config.toml
encoder_arch = "vit"
model = "masked image model"
dataset = "patchworks of several textures"
train_examples = 36250
image_size = 32
crop_scale_min = 1
horizontal_flip = true
color_jitter = 0.1
method = "mae"
mask_ratio = 0.5
loss = "mse"
encoder_norm = "layernorm"
encoder_norm_position = "pre"
encoder_activation = "gelu"
encoder_mlp_ratio = 4
encoder_head_dim = 32
encoder_fused_qkv = false
encoder_bias = "all"
encoder_qk_norm = false
encoder_parallel_block = false
encoder_inner_norm = false
encoder_patch_size = [2, 2]
encoder_layers = 14
encoder_width = 160
encoder_positions = "learned"
decoder_width = 192
norm_pix_loss = true
decoder_layers = 4
init = "trunc_normal_002"
residual_init = "none"
optimizer = "cautious_adamw"
lr = 0.0027
beta1 = 0.9
beta2 = 0.99
eps = 1e-08
grad_clip = 0.5
ema_decay = 0.999
steps = 5900
batch_size = 96
epochs = 15.6
lr_schedule = "cosine"
final_lr_fraction = 0
warmup_steps = 290
weight_decay = 0.4
Rows from block 12 of the encoder of a small masked image model, named by matrix and row number. Rows with one number belong to one neuron. Each number is 128 + 24 x the weight over its row's rms, rounded and kept within 0 to 255. All counts start at 0. Numbers have three digits each.
Before each neuron's rows are labels from the 100 images, of 14976, where the neuron reaches its highest value: "top examples" is what is common among them. Only what is clearly more common there than usual is listed. The data: patchworks of several textures.
# fc1: MLP up (encoder.blocks.12.mlp.fc1.weight, 640x160), inputs 0-159
# fc2: MLP down (encoder.blocks.12.mlp.fc2.weight, 160x640, transposed), outputs 0-159

top examples: striped
fc1.53:164141120141137159120133138146108141121139120145106091140128137146149123122100148129129102130152126168145157146095108203118125108140173122144106119100105159130113132091109142119143085104121148131120073131149115103101125106120126125181131130100109117113131154130106114126126123155140111186116162150139113138133148138174142163145123118112154140141140158128140169055112181056115141136086092140142075162151146133113108107133179159090139143156095121143144151088130127134133092123114121
fc2.53:066142125079138114139114133085151132123133141132132114120133125149073143123162121179149130099128126094107122104105126137133139149116154124133150170149174115138102108214134133128128176123117135125142177127096164131160081153189129125146128120130130114121139133137143136126107139141095148093094160123138132124136121126136123104101124114112136134138110114126094121173130130196139109120151154120142190131141071108123130092136065103154127136129124074110117126120094107134135133095124142

top examples: white
fc1.201:147155106106119135100126124140124131102131236140108130103128110204145138132120155095123134143132121162106147118131133164118119128092068119132129126165081156119118165125088102107115148140137120115115152144127155106126118105165159143130121154097131117115119114139161147121103130142160143102100124140155138102122141114142119123128128098205149161080120146098130127150129116114135116141143110123129097121133118142125124164148113168131125109114096153138185102147097188124078130116125159
fc2.201:089144140114124110141116126132121152163095092131117114174129125087145113157152080083111115155122123117131132132129111046149130137152186130129129130093156121144144075155139130152131089135138101126163128124130133152135174137162134122119127100142130149155120149140097104081127113101156098126134129078125141139134088128117132208082135119089093120147121105157131122126105128123123143122118128124142152104143173119123144121147178122130128136152119111109123145098168119189178131086130115

top examples: black; pink
fc1.26:145132137128138164110131095104142072111140144159135114135133110129122116081137107081156114132137137127093108104123145152142142142097079129104094119131103135173142119130117117157139146144096089132128171158100144124104123127133106159110115178130142125127130141231159106157132131145147113096134125143101165099090143112184155116125113092115092131043124153133134104145138122123143161088130124143138113120128107125125114149092162098158146129133084124145120098118135110093115118136148129
fc2.26:101124116130120103166137138114130182106077141117115136112108125134149136134129138139105149112114127115123105131155140107145130098127154123138117121113165151153105124175117130134137139108143152125124051123140136138116145127165142119136115115146127122149125158042093136114104133090119118144149122080139117141135099132090131158162121154125155121137144104158110151083119123144097083125132170102141185143144128136129148114142133131106114109112136113097147135124161127246158121081110118

top examples: striped
fc1.464:165132107128116107130113083165092132117114151154115131067134127078156114114147113131130150113120174102148127134141145100113117139130129126130120116120169114168120093126112146156160125137142090125149141112171080156103117093126130106081078100153140106107086179130124128119145132122121065112102143133185131133095110134155155143122134125139104112117118129138092130126131131152126035087117082133129138142094141116147118184137145153135129142139103117130143130132180141130098138154125119
fc2.464:093134130144125103151145153138148143197107132090110112102130117140109116122144144103097127102132137088147095129143135156124123108146139131108101177135153103156113133167114100093136109108112146129145132118123151088127114133071101124136157112144137154106136102140145127145102122097103155145150108185114138113151148148133115088138109134109137156117138112146147125170152109131096213121156169097146160100172134156120111128127064109135105141152118112117119150194102150133143079122121149

top examples: white
fc1.216:153156167169132151115155095114164164152126096111088107157116126119136120136117154133099105119134133068110149162134117235147125105148106126149118125119107116105133127140113121112143122094118133127117117123099119122126126136116130115150145095107121105127154100132109126165089119171148131129094177150147105142113145142127122164139115147101172150094146130156150143137166120135139204113100162135138119121130096134111155134141137151154125163094092145135106141113089135130187080118131148
fc2.216:110129124120132123103107152151128050084164135165155129124157144146071111158147110171180144107131075144136115121117144129102151122125154125138149132111133136122123111120111143115132143109138148123137094122158193150160127145144122136139099108116117104155128127081180169103126136110120141098149104109135119130126135114170143165080129114186116112130125102110126102091110135134144067140145075118139134137119153119129120104139141123115132141124098080134136141078146139154082152179136141

top examples: red
fc1.0:134134158149128101111136156127168114145136020134151116150149131091133124117147124131169124094116130119090078123119140207140128115103138142126116112126132142161118120159118121133149134127096154105099123111116086121102135115101126099103154098135143145138145130208058130114126130149125104145131156137127126110122126134150133132144089153104087119115138147133149129154134172137127095125080147141129161127103131128128143176090152134136112128102143113087118127149175120121145096105148108
fc2.0:127119114134126160151144103175105102085145198110120155082124117113118107117123177117112168131130072100162110123160158123103132143123136121140145128113095106084138122088119144143133098099126136147135082125144165144115159124135138126145117119127127122119130117054123125157117127113123127145146104122112134128134121119123123112143134149086167153124150119135142114089196156133167106144136136104132101136119103144118127131167163121091125161150144155143127163112095120215105082152113106

top examples: black
fc1.164:154131148139114132126116112154115152144133184115105135110137123129114110152088127105102155129147130132144196129130190148133135117119098136141105141137135091104136114103125139135112085129137097191131129128165166136129146092156159143128091103162132141100102133177177109118163135182122121136072154114100112127087106143134147109149181129123167116125124080116128154068143154123119138092093066128114144146118150123150116147140115134162144116122100131134136164100113112140110097124108132
fc2.164:100138130138130101129118141107141129131125090111153112146102119128128140121147120143153118077126137116126101118136053116119122111140168129100110121119155133171077122231097085109123165129117128109156129124090129097124103162138144115115149186134140123159137146102114138126104121123117167131176135157143137112116135154140130129146111124124099162164130143138124136144129102145164143106128171129146158086163116123111128098115101128112119147187154072135116089156114140157164127095129165

top examples: black; pink
fc1.63:121136116111123178112118088122114077126139134194142145072119131123119076131120101114133135154133127120170138142123168096131137126113136138124098131114082116137179134112125112126130140133115107140161115168138166148129112148165103152120134147144123173163155143131123076110126122102137134151121125175052170116122108113150134116126135090099119127143109123108119143083126138109115195096128137145118124144134108144129094139133180124122168114132087122173133116074169107099140151118134111
fc2.63:131122118139125133152141128095106217123106132129094134140136128103153172107115131162082137123121149152087137132120109137153113119108098129118140129122177145180061167214118131137124151140141150155095144126113103089071125111104138118139149152127138131091125169143147140135128132141118119128112155140174129127128106143124108108144121146166123121121131166115147127115124121147107102113109142111128140105135090120138164110106074138164107143126151087114114082145131152165176112120119164

top examples: red
fc1.162:161157124175116115113133133165138132147102133137122135125126122109096159128176127141112136108124105154082146117168119114158135123095134126140110117145141121132076129169108171102118147119168134086158148105128131113133107114133166098098151090109119129127134097185131133070129126136138109140115116126153089110118076158120120131114104147112160128074098115100136124187181110187124104142116144127129158115078124134143164152106101103152106138104122132101126092154140164146116097125145168
fc2.162:098137133150127113125149110154170050124184116117105128130115133122119098129111168086151133112131122110133097128102140125124136157153131128123121140097103107088123119052109141145136085128120103121146121125142158194142174116129133131110102078138140142150126136115128103175107120088109149109143151096136130129156170105100152164137146153160125128129131095133131115099111142108174158142113134116127119121133160145113089150146174172127135127156129130111128206127116132167118142133108094

top examples: black
fc1.477:147138156115118130142129094148101122126133146133108119095138107110125091115119185091122128122141112107113167138134165203159125125124114126144080129144123108099119114083123130127123124126140111162137136121142157127130149093149107144122111073132116097111118151169122085150139145183136093098059157140121135157090109126138142122139129134165117130143127127138154159097208158104139144097126130120131134133122156099120125176149143193169135141115093125135147162113148137082109103135112134
fc2.477:108139119149127087101138139132167136141104114102135107144123131142121134126149111133153138103128145128177104102130086106125125109128156132103128145106180145161079118218085118117126166117108118098156111121112139118117085164136136113110148193138143118139132119104158154097117117092109170121184128163150140115129137149130125128138110122126121150093148126140139126137122106157132103125134135119141178111154092139122139100116115103102124141168119093126119136165123139225171127101128157

top examples: black
fc1.295:111133099099130149105111118110126101105094117128116122125110105076126152130161147130087169114141147160128157137092111165088156121073136115157145155109087115128119125162109139125111151133115108172133113132101108122146164132132155137146096150119117154160117154138123138170106128101185132114081227092099123134149134142104148152155106148137126105139132100109132137111106122138067094140100153128132139123128156152147092112114121163134139133121117111146166082154121101104136109165162123
fc2.295:103114125102135119111104158146142116116117121081137165125125121093130103127151142125121121143131091138144128139100107131092154130103124128162124101125127136129123090084131156157121200125069165155098172132102109123175154132106120129091094124161141090143118133133143142154124134115166136111109157165116130133122154141115140086140092124079171104155158081100105143106138138129118145189091173142122146125158127127127120135095134130110120170141133060103155109151136131095154136088120150

top examples: black
fc1.584:158109132156121109139128176130198144164132113108120125143138131167092132124098136124114110119122077164096178127125145129138138121100120133144114135129138081125142127139129138122121121127153098126127116142160127100129129105145130131129126144127150158133122107170151104123137125224113134085112132140124118125125122130105127106108116154091188105102115150122148137078122134121129218080070071127124120139088143117155174148128105125177142137141108127100128092125132123135107112122135134
fc2.584:102139131094124113119119099118139086128149083112153136118108122113113113109126168118169140103124146093137072119140097136115117095130157131103103107113131126118086106145084083128124146114096123110123107118084170164137107157151144124123119099166132150191117148065118155131096129095131172159162139121112124125138140129125116178152149132150090146143116071139129123126123129160182099147118154136133175103160154117124099121126105128092118131154115134135131169144147122190137108091132119

top examples: striped
fc1.559:147141103124146159141109037129086120100080058136137154087130111119159127122088125116137152123122171127175122133145137124110143093140103124111138141174111207124100157118112098141157152142116120121110112132117124133119111136138150120145125144092167110128091146127108129110115121076137119145160111123113127129145153125154143161139145102148086125172131139147113155065064106099101153127143096133122098117115102142128135098117142137103126155133120139155135124109163115113140143120133101
fc2.559:128122137147126157137138116123062191166119181150107117136151138146131153152136103103078094114128112123107141126124106113142113126134123132133155140151159101137171135165142130124127080146116191156114136132111089105126120113099109122162124044147111146124125108136114129156126120174120106109073133152114134128126101125175106102086124104075145116147118145123108116167170107126076167124138140136138130126123130111130128160148101122152124077126095102090115114131121119104144098158129133

top examples: striped
fc1.625:147109130147132153106102073134154144127101131152109155057161126098148103154130091137128146102122184093096169125139130107109108141131143113139122130116152108157121105133125125146159123115113098138083107112181118156102121105116099123141098119144145131109133157153131166106148135112125088130120114146139119128084127138214169141124104160110150109145127105124084099110137138144124178096135057136132143135086117126148145139126105159163140156119103143135088118147133132159094145143123149
fc2.625:098131129142138130186139152144057108195149132101125102109111121148090116088162162112109160079134160117125101119140154182096103088166106119127140127129168120149147126135115115119135121122128152147136160132104144080135129121104111122110160115118106096112119105120121099204107135090142124139116094123096127113127132115148118133123088120098136138090144115149146113171157115123117127124124161115147143144158200143131090137121118132129106123167133095089114162136152105109134134137122158

top examples: striped
fc1.272:142129116141133126113150180160104192125134190126066121130127119126140135139111154071119130116144101163112147136111116179164104120120101126151112125104133091140116128108109139113124150111130147121131159128159128088094136092110145145121108105134106102118115126127146108114126124157134096143090147145122123132115096124126142160133086111146124135064124154100123130112190134147141062108095118118138111134122182120127130184187113112145128139128122126123123096138132174134086079106133155
fc2.272:083138119127127099124117094148207065121098096123129098139121123115107124116148116133138145119125156112128101096123108140119133129152184128104113172103157144152103088154104124133124125115135108107144106126111180186159096153206121123104127164127141150123123132121129129132122129055112138126181122107136134116133174144109152127131140114128126138148149081128140120143115125141167147136137127114128177138147090147113131102096147124107121134148098107122128162144112135191173133098129125

top examples: white
fc1.609:150121133160127145145127103129178149111142170119085141113117126103145117125109147126101111131148138154118195115108134220132119107155123116145092148123116126111128145094121139111107114121120109139068108129133128135120141088141125130165129125096146140096148110167137097160117135143137144123099159145103103147105140138143146134136121149095189135100128130136149155105178124092165206120127082142130124144134100143115140120135126129170147167095056146136143140112128143116131094097130140
fc2.609:112127144130128128129121134119155095094139080164144130110127126168103140140167145152161138108124113116086099117119079103145107110117153124137151122142145115153084093172119086112138176126105149132179145118076150116139095174180140114115108112122122098154136128084125142134132131089114151127179148105149134114143113114128122129120097123131124148133126144133143104093083119185131072112131167120134164111173135119117134128130131132112135112157148073131127112106127102172143140121128204

top examples: black
fc1.107:142127099171150110133119143144104137182123142128136120128144137117125151130118139144127136129134091142102162147094132169158133142077156140123104118119104137107091121113123157128124145140149150117168099139190140072115114148127137155144110161108098110113136134155114116109129118199111098159108110141151137141128144146126152116104140133112156118134139190123142128119110132140095045123131114114117124107153123153150155119185087124174137156112101138088111094107118180161080133131131170
fc2.107:101141137097127160113121110084151110118123127149145113126093145184120124146138122108133115108114144128115093161117115155126143112151134124112175174109174124142123091121130116145128150126093105124104162127070134180139093119189123126124134074134125171136129146085118140122131130109126157109119164070125106129147117128145133188122132084160128138106122100144120131109136164151154157129095118106126155105151103124113087108101152128112116111118084112138143168101127148068185100109143124